Weights of a small contrastive audio-text model.
Model: encoder norm layernorm, encoder layers 8, text encoder layers 6.
Data: trained on Morse code for random letters and digits, with fading, noise and interfering tones, 149.4 epochs.
Rows from block 5 of the audio encoder of a small contrastive audio-text model, named by matrix and row number. Rows with one number belong to one neuron. Each number is 128 + 24 x the weight over its row's rms, rounded and kept within 0 to 255. All counts start at 0. After the name is the row's rms in percent of the matrix's.
After each neuron's rows are labels from the 100 clips, of 14848, where the neuron reaches its highest value: "responds to" is what is common among them. Only what is clearly more common there than usual is listed. The data: Morse code for random letters and digits, with fading, noise and interfering tones.
# fc1: MLP up (encoder.blocks.5.mlp.fc1.weight, 768x256), inputs 156-207
# fc2: MLP down (encoder.blocks.5.mlp.fc2.weight, 256x768, transposed), outputs 156-207

fc1.745 110 [104 200 164 189 188 140 144 173 145 135 108 155 125 147 183 110  76 161 141 122 152  95 126 141 111 141 159 129 146 166 146 106 114 108 157  71 146 127 118 144 101  72 145 130 155  91 116 152  81 130  90 155]
fc2.745 104 [153  97 158 115 135 127 155 153 123 112  91 183 131 117 105  81 122 136 151 115 137 107 132 142 135  96 128 145 117 105 101 121 125 132  62 112 167 140 131 115  92 118 113 122 124 132 119 121 136  99 112  98]
responds to: the character "f"; the character "c"; first character: c

fc1.573 094 [138 118 118 146 123 121 145 159 139 103  92 119 144 142 116 136 138 119 106 138 157 109 124 154 115 164 149  80  90 163  79 107 136  76 100  91 146  93 106 122 136 157  89 108 107 133 117  93 151 216 115 116]
fc2.573 101 [121 130 123 103 152 132  88 152 125 146 146 125 100 102 137 155 132 113 103 135 135 167 124 128 120  96 134  92  99 153  91 127 120 149 145 127 164 140 153 140 160 151 125 145 143 168 125 102 111 140 123 130]
responds to: speed: medium; the character "w"; reverberation; the character "o"

fc1.756 087 [120 129 149 103 148 128 134 111 130 131 102 115 102 134  90 124  98 119 129 149 111 125 148  71 104 163 129 105 110 135 139  99  91 135 127 114 100 127  95 114 130 125 110  97 114 108 140 135 159 130 108 147]
fc2.756 091 [157 124 138 115 133 140 149  67 128 173 146 128 155  75 123 153 145 169 122 115 139 128 186 129 121 127  98 148 159  98 102  99 103 113 142 111 132 135 122 149 133 104 154 135 140 160 106 130 130 116 134 168]
responds to: the character "n"; speed: slow

fc1.559 090 [130 132  97 117 123 163 157 145 106 149 122 112 114  92 135 116 104 134 104 105  79 110  80 131 167 121 135 145 106 120 123 131 184 142 129 173 167 141 127 122 122 166 108 150 101 129  86 124 153 154 149 118]
fc2.559 096 [109 134 139 143  69 132 170 123 142 115 139 115  87 149 205 110 146 128  81 123 146 110 141 118 154 124 160 100 124 133 144 121 120  96  95  96 136 122  75 152 142 138 108 153 124 120 154 127 142 130 138  95]
responds to: the character "f"

fc1.159 103 [132 164 122 134 115 125 134 107 141 108 125 102 139 107 134 100 152 155 152 133 148  94 153 119  97 163  82 124 168 107  83 132 158 152  92  88 123 114 104 125 123 144  96 182  86 117 136 177 144 116 117 153]
fc2.159 108 [112  96 122 120 135 118  84 129 142 140 129 149 132 118 159 134 151 125 150 144  87 129  91 151 137  91 154 159 106 164 117  88 125 115 147 179  84 168 158 163 148 156 114 110 166 115  84 120 100 118 116 135]
responds to: speed: fast; the character "g"; the character "m"

fc1.413 104 [133 165 169 153 145  80 155 146 117 112  83 125 119 141 125 147 123 132 167 153  95 152 144 157 128 117 148 111 168 155 134 147  94 138 139 115 176 105 176 154 103 120 106 128 146  94 131 122 111 145 117 132]
fc2.413 106 [160 127 126 120 144 118 162 139 121  88 140 140 137 135  91 150  78 147 156  84  90 186 131 161 126 153 133 158 133 113  90 101 170 123  92 116 156 118 114 139 116 119 187 144  97  60 148 137 125  96 184  93]
responds to: the character "f"; the character "2"; first character: 2

fc1.737 139 [109  91 159 101 125 138 159 120 109 134 146 150 158 194 127 140 127 123 111 138 162 123 133 126 134 133 129 149 138 136 156 127 124 122 130 141 120 169 144  90 142 145 122 122 144 158 177 107 122 115 159 127]
fc2.737 119 [119 107 129 142 145 127 153 136  85 144 102 116 159 119  83 120  99 185 105 131 145 131 144  84 124 106 127 138 137  74 177  90 145 140  94 133 132 100 141 114 204 131 121 144 140 119 152  65 125 110 110 117]
responds to: speed: medium; the character "z"; the character "7"

fc1.626 111 [109 109 145 126 127 152 156 180  89 136 106 126 131 137 101 139 121 105 136 139 101 138 137 104 129 114 128 105 158 103 133  76 102  95 121 127 125 145 139  94 136 152 125 135 156  94 128 105 113 110 150 123]
fc2.626 094 [153 125 112 111 178 123 133 133 133 123 128 154 129 132 119 125 129 101 117 123 102 110 111 155 149 114 131 134 135 168 143 137 112 135 101 132 118 138 164 133 112 148 173 130 137 123  84 151 126 136 162 115]
responds to: speed: slow; reverberation; the character "z"; the character "p"

fc1.1 114 [ 99 119 121 101 112 147 146 154 134 123 122 177 146 134 119 194 123 134 105 122  98 169 146 144 146 121 106 139 158 114 136 135 107 127 124 161 127 177 155 141 134 110 148 137 112 119 128 101 140 120 129  96]
fc2.1 109 [122 109 124 157 112 100 102 120 140 143 117 143 137 127 132 169 130 125 163 134 151 160 129 171 137 109 180 112 126 134 123 156 147 133 140 172  95 140 110 112 125 115 125 124 124 112  82 103 163  95 163 133]
responds to: speed: slow; the character "p"; reverberation; the character "2"

fc1.443 099 [139 129 156 142 161  85 116 167 106 154 109 152 128 135 124 143 129  50 137 106 136  74 139 119 141 165 125 135 104 121 113 113 139 119 147 108 158 133 133  89 146 124 159  89 152  74 143 149 163 164 124 112]
fc2.443 092 [ 99  97 104 105 156 114 104 137 112 136 150  96  79 136 149 116 144 106 120 148 105  83 137 114 165 121 130 129 169 167  96 169 138 129 132 135 127 121 141 160 113 163 158 109 113 131 123 143 142 110 115 126]
responds to: speed: slow; the character "j"; the character "1"; first character: j

fc1.707 115 [122  99 140 131 149  71  87 123 150 165 153 117  98 129 146 114 144 142 120 147 146 134 154 100 163 121  95 127 148 141 162 131 139 120 125 158 135 102 164 127 106 104 133 118 126  91 131 116 106 175 134 121]
fc2.707 104 [119 109 150 115 128 114 139 137 133 123 163 104 145 140 128 127  61 119 127 126 177 124 140 114 123 107 137 166 127 118 118 116 112 139  77 116 148 153 150  99 115 105 152  98 107 153 143 132 100 142 129 112]
responds to: speed: fast; the character "k"

fc1.693 123 [ 95  93 133 151 147 131 151 138 139 123 101 134 124  68 131 129 106 126 171 147 103 132 157 138 154  87 121 121 181 120 122 136  95 150 116 128 120 126 128 121 103 131  82 143 128 131 127 114  48 138 132 122]
fc2.693 114 [114 160 134 129 116 160 120 130 113  99 155 173 146 124 132  94 169 117  88 126 166  77 189 105 129 119 103 154 150  90 123 139 134 145 119 131 138 157 152 134  74 138 120 155 125 149 130 119 120 120 145 131]
responds to: speed: medium; the character "v"; the character "4"

fc1.125 111 [174 154 143 107 145 142 103 153 146  78 171 103 141 117 118 171 158 174 140 158 143 135 120 118 106 177 141 129 120 144 154 128 129 124 122 131 126 124 134 123 127  83 108 150 133 151 127 127 133 157 147 138]
fc2.125 109 [141 134 114 107 158 160 160 135 139 107 134 197  91 125 143 118 159 110 140 126 123  86 111 139 125 122 141  95 102 102 175 104  82 149 112 158 120 134 108  79 117 115 112  96 130  96  87 156 183 125 135 122]
responds to: the character "1"; pink noise; the character "0"; reverberation

fc1.479 105 [131 129 154 120 111 110 120 142 144 108 149  94 121 108 122  90 137 118 106 129 142  77 141 150 153 151 152 160 153 117 135 159 108 105 122  98 131 105 118 102  94 131 120 148 116 181 124 136 154 111 158 154]
fc2.479 099 [113  77 155  93 122 102  85 172 125 124 142 137  77  83 118 158 155 138 135 112 126 134 136  83  91 116 119 158 143 119 176 122 139  99 138  99 113 116  76  78 196 135 120 142 120 112 117 132 144 118 119 136]
responds to: the character "1"; the character "0"

fc1.11 127 [119 140  73 144  66 107 104 148 138 161 137 132 155 142 130 172 118 158 147  74  93 130  75 135 148 133 134 120 128 130 117  80 134 113 150 108 165 121 156 149 114 125 159 103 129 136  92 106 134 140 129 103]
fc2.11 107 [156 131 148 149 103 116 152 140 186 122 153 127 149 163 130  93  93 142 120 143 101 161 115 142 132 101 161 130 159 168  91 119 134 117  80 115 123 134 116 136  94 109 156 145 109  88 147 111 121 117 156 134]
responds to: the character "f"; first character: f

fc1.279 109 [136 156 166 156 109 142 136 147 174 131 123 108 112 102 132 203 168 157 121 191 125 155 114 176 149 124 183 141 125  93 159 152 129 121 121 114 155  80 121 117 119 129 132  92 147 139  90  62 136 133 125  94]
fc2.279 101 [148 136 116  76 129 118 138 133 101 156 101 136 113 125  97 140 142 125 103 156 124 122 120  86 159  95 103 110 138 149 125 103 138  99 154 115 111 114 156 110  94 121 145 128 140 103  78 133 120 133  98 141]
responds to: the character "n"; the character "g"

fc1.313 101 [135  73 115  90 123 103 156 148 155 164 134 125 135 138 123 133 118 159 106 146 120 141 143 135 125 146 123 175 116 105 146 173  82 125 114  95 113 150 148 137 172 106 123 140 132 106 129 144 149 120 117 170]
fc2.313 098 [119 142 118 159 141 135 127 107 143 133  63  91 109 108 130 142 104  58 160 143 100 124 135 108 120 146 129 134  63 126 157 112 141 137 123 168 143 153 115 102 116 152 147 169 134 157 173 115 200 149 141 126]
responds to: speed: fast; the character "0"

fc1.358 110 [112 175 139 136 137  99  93 143 121 136 158 161 131 127 102 125 123 111 160  98 153 123  75 150  49 177 124 116 114  84 136 112 127 115 134 152 119 128 136 137 118 106 134 117 155 143 105 119 139  90 131 138]
fc2.358 103 [159 109 159 169 132 176 124 122  92 118 166 121 148  99 157 142 121 103  93 135 140 160 148  97 107 153 128 135  93 149 161 109 108 125 100 122 120 121 113 112 166 155  76 134 131 103 118 139 103 141  97 128]
responds to: speed: fast; the character "9"; the character "1"

fc1.595 110 [182 123 147 109 179 163 143 145 116 143 142 101 114 149 119 143 121  47 133 120 117 126 155 173 116 189 132 118 146 129 130 103 104 149 159 110 132 139 129 102 126 126 137 126 103 135 131 128 121 165  99 161]
fc2.595 111 [123 147 142  85 128 125 105 121 108 169 124 117  80 160 119 119 119 157  96 155 146 118 135 112 112 100 137 112  89 141 126 145 143 165 110  74 105  92 156 156 100 132 143 152 108 108 108 169 160 103 127 143]
responds to: speed: fast; reverberation; the character "h"

fc1.135 119 [142 116 135 106 145 205 157 145 130 105 120 109 107 115 127 141 129 123 138 123 153 144 143 133 157 156 137 188 182 141 124 171 103 116 120  96 132 141 132 126 151  96 106 143 202 134 131 166  93 126 168 165]
fc2.135 107 [143 127 115 146 158 152 123 102 177 152 109 122 161 137 134 110 173  97  90 127 130 122 109 124 140 137 144 167 154 113  99 162 147 158 152 120 150 119 144 151 109 144  85 137 177 100 105 133 121 127 107 123]
responds to: the character "1"

fc1.458 096 [111 131 153 142 113 117 105 137  86 101 101 159 107 126 141  94 165 116 119  88 150 142 124 108 129 102 132 124 135  88 102 183 140 121 122 142  64 127 128 121 175  94  93  99 172 172 121 118 114 134 152 162]
fc2.458 102 [157 127 109 132 129 163 159 117 124 105 148 114 132 126 125 109 117 125  98 126 115 108 168 129 181 146  97 171 104 152 178 136 113 112  95 144 125 150 174 153 102 112 112 142 166 119 143 147 146 142 117 120]
responds to: speed: slow; the character "i"

fc1.669 085 [138  96 134 115 131 153 153 157 141 158 124  99 145 124 167 123 119 133 108 167 119 161 163 134 141 122 103 124  97 151 172 119 154 162 119 127 138 138  99 171 135 119 131 112  98 160 127 137 100  73 100 167]
fc2.669 076 [175 118 102  93 119 124  87 134 128 107 118 106 100 121 154 134  95  98  83 140 104 164 128 110 151 150 153 112 146 161 139 153 115 134 146 132 164 118 102 141 117 121 105 107 182 183 160 115 141 141 141 105]
responds to: speed: fast; reverberation; the character "p"; the character "9"

fc1.46 104 [103 159 146 172 153 166 153 158 127 125 128 139 114 140 174 155 156  98 158 156 121 109 136 123  97 110 119 115 142 179 130 116 127 153 156 133 111 149 101 117 112  98 110 137 175 138 146 126  90 132 176 163]
fc2.46 096 [130 141 114 143 111 160 139 151 130  98 138  68 120 126 167 105 153 148 159 136 123 138 121  98 182  84 152 116  99  99 116 134 112  80 134 146 138 160 175 128 112 135 124  98 107 154 133 149 169 136 132 138]
responds to: the character "f"; reverberation; the character "u"; first character: f

fc1.27 098 [110 142 109 162 136 103 144 128 130  93 112 132 106 124 126 115 162 144 138 128 141 148 119 153 109 178 131 144 173 102 119 101 128  98 120  62  87 116 101 126 128 132 126 115 101 142 119 114 118 130 100 121]
fc2.27 092 [164 111 176 132 145 163 137 193  84 159 132 139 149 104 163 149 160 105 120 150  92  92 111  72 158 107 113 136 142 143 152 113 149 123 162 108 166 137 112 146 108 119 131 140 162 145 144 114 141 123 154 137]
responds to: the character "f"; speed: medium

fc1.748 090 [127 139 115 143 129 130 107 162 127 157 155 135 129 178 117 147 184 133  93 128  87 126 167 152  93 104 100 125  77 137 102 143 131  87 124  68 128 135 159 107 179 132  95 101 146 128 127 117 195 194 138 114]
fc2.748 088 [144 107  99 127  95 116 113 159 140 117 107 115  98 146 101 135 130 149 181 125 121 113 105 124 155 160 141 123 104 136 125 128 129 107 156 112 115 131 111 104 123 145 149 126 125 125 126 131 118 131 131 105]
responds to: speed: medium